config.toml
model = "image denoising model"
dataset = "rendered scenes of toy objects such as cars, trees, mugs and chairs"
train_examples = 48750
image_size = 32
crop_scale_min = 0.8
horizontal_flip = false
rotation_deg = 10
task = "denoising"
loss = "mse"
noise_std = 0.4
arch = "unet"
norm = "groupnorm"
activation = "gelu"
weight_standardization = false
widths = [96, 192, 384, 384]
blocks_per_level = 2
block = "plain"
attention = false
upsampling = "transposed_conv"
init = "kaiming_normal"
optimizer = "soap"
beta2 = 0.95
lr = 0.0048
beta1 = 0.95
shampoo_beta = 0.95
eps = 1e-08
precondition_frequency = 10
max_precond_dim = 1024
merge_dims = false
one_sided = true
adamw_lr_other_params = 0.0019
grad_clip = 0.5
l1_shrink = 0.003
ema_decay = 0.99
steps = 12400
batch_size = 128
epochs = 32.6
lr_schedule = "constant"
warmup_steps = 240
weight_decay = 0.0
adamw_weight_decay_other_params = 0
Rows from block 9 of a small image denoising model, named by matrix and row number. Each number is 500 + 25 x the weight over its row's rms, rounded and kept within 0 to 999. All counts start at 0. Numbers have three digits each. After the name is the row's rms in percent of the matrix's.
After each channel's rows are labels from the 100 images, of 14976, where the channel reaches its highest value: "patch colour" is the nearest of a few named colours to the mean colour under the peak. Only what is clearly more common there than usual is listed. The data: rendered scenes of toy objects such as cars, trees, mugs and chairs. In brackets: how many of the 100.
# conv: 3x3 conv (model.decb.0.1.conv.weight, 384x384x3x3, each kernel summed), inputs 256-383

conv.69 107:476486467488499468482495483520488519478479496491499446473518496477502472525483494496498488478483442476498459482497505499510475483504451492471503453526506530503507471467478493490485460477493497470467508514491517488480474531452497476512496466478504524484501503478478480524490478524508515530480475521495497496500503516473522512496520527479523508535519507499505506502521498454497468487485
patch colour: brown (64)

conv.26 110:490511505500512447438481520498472501474472502490481494495506517508516492504516487474467504481478492497495486485491407486530506494490482503494493483477478491519498488527537581479468510499550527515516494459494493511509496432544463483505456481425490474459472500488510491516511505500508480473488476501505518496449506505521545486510493487499465485535497512492491482529474465501507488506506
patch colour: grey (49)

conv.87 083:477545465494503455492487504467467485504471518519474478483512494467526463505522514484515497479505496461498485478497432482506514476491466480479509496476469432470485503523463518506485458460509485482481500423508486531494490508449505498500463519483528461492502527483481490497466488532458471505477481563480470480489473502481503497493473493479537487546502457515464487506479501458510461495542
patch colour: black (31)

conv.332 097:473478447516459523502502508536498493532515504471580455492487515522485459545527511508479520518514526498470532498485521520505508479484550515446510435522493565451522528570543477445480483480526509509496521480514521541464484457447505489481493520524506475497490523497520477479510521500503450494507460486516467516510504504500518506503444547493539472484482535511527519492469503439504517482522
patch colour: brown (62)

conv.330 089:496503501472469504533509492501522492516479513484494479497493529488444501504523494501510495499493496479515509531477504523491498512490495495485504517500500482514505497499498448516477497541461524504515457491490488527511490506500464513456493487487521499464437519487488515513484430465478529470497495460494486505488456477513497480480487450516473584481485584436519517490485480508492509531462
patch colour: grey (46)

conv.206 128:508497500517511510504534514507452507499511508529472485511486503523523482521519496509502509470472514499502509498498445535496499505504502501515516467475517425501508479507505419496514493504493518555453511391494492489494502517472498517502488396508506511497456506501493490498513502513502487501478478489524499509498483510501501507472503497504500506504515506503485487499344500488501524491497
patch colour: brown (60)

conv.21 090:521510525501501534516485496500431517547508499495520503489517537519486518506522507505545489529501503545516527481514527553533532517490511514495509492412505507508514510507520472480496494494508517549502509524529478538521479510516471529514491410487543505457507509488488502517519452459507504508514526460486466502507541493473449498517504526497513484457522483536471479455504496547472491477492
patch colour: grey (42)

conv.91 094:515508505517508479505505509471511455516460509483443462488503505488494479516534517502498483503496496507493499479554460490500526470478505428494520510489524514482496479517484501454506509463476470505460504492509500547499529476492501506553476503510549518498484520469512490493508530532487492519515501516498478488396495522496503460476476504519505502512507491505499526525524513509539466512522
patch colour: black (39)

conv.18 099:502471485508478492474517479469456520472491488527486469475434483501478467480502478499497469479491481532509449489482500468459508526490496549521473458514490501486485509513501496469440460513515476500471523509503509533485549516475474488543501485467515483492493460515518557543478480506510534501507486528477513536503500489492498518487500497490528509544518497485501495481463484550514495516485
patch colour: black (35)

conv.103 084:480498493497493502491510495482505484506464500523460522506445506521486507527506471483505505461487454508498492499480463487502492470484485483491510487466464393526467502493474471494493500475540497494460472474489501480488500521520482520474490453499468485508507526526516474516471464514511469478503466489517512525465513518506496484496379474488510503499511514491510492471456498478515511558529
patch colour: grey (47)

conv.198 090:508528492491538520550537537490532500493494505536464500442487509494510464479515497491497498472488480501473516530491467523480514427508482467521479487520509495534488503479503524484503524537450456541500506501506474489490519511454499500485507516482489537501513502495488515549496498511477518511477476493509520526473484494497514525468426537484469488511486506499510499478509475434493501477507
patch colour: grey (42)

conv.73 094:492476472491502465497503446480450519480516481505491496481513527501501526528505500498501479506508476438518525492521522490441452443485486503500482527497491525495487520467443457488478519520489459533542525481465403482503503478504483481507470447487481512480503511476509517474499583489506509533511500498509540468498463526527513494500502496477490496495493491481454474492445497518533465495495
patch colour: grey (72)

conv.12 102:505497468505473490547482456506391503484499483499511474500477492483508476490472490486494480455463470511464488492484489489482493469487515496496469463443494477492472481441472476466471488470501464555433492455474475503487492532430485467497487430492498505501486499502516521493472499526531525527492504473516499503479501505488475497477519532493504464468492507482444525506472486479501510491510
patch colour: black (46)

conv.327 074:494477503493513506536471534506484463488493490486551485520496495465470470485565481494489503526523507520498506500519480502484491470496528509528460491507500560486499482510524495515498511467540497483422480515473490504510452499480489465489517492493461497495469498505487523517518522498502502458471487474505502492518490503499528511498519499482444452491511482499485481510490469493485531545496
patch colour: grey (66); pink (28)

conv.272 105:497503481465486481480458505489479480483529477498439488533492505477481505511497491482508494549499506499532514492504404493505485476495475502490500490512454478547515488549500446490477488484521479497400483501509487489463501456518482486517533516488469509519504512449464434470507505480490536473475452496506478484481495487495528474494497497495458492450487484486489463464468492467476484493482
patch colour: black (29)

conv.130 092:524532506490513512533465521513501477506529495478539521491496474484484480539496485480506508485500513510471499481484415533465508546495511542519508530493480468475485501560490469446513502568670499470457502475494487507508499481482496490483481493504485490495452478506506488483482509519512483476498493505513494443490493489514499520478498513506476518519498477507522474523490496506478490507478
patch colour: black (56)

conv.120 101:491517506502529506491467507476507540489452482479471476480552507513509524491490481481535487527492480495536481480507521468485490479471479502479490503438482514501470477459500432458454477540512500534495478546500499457463475499460486507509502491518502519492519486469482448517493540493513459490469495504488507493491512513503504516513469489503492479489498496490497492485505515495502518421483
patch colour: grey (43)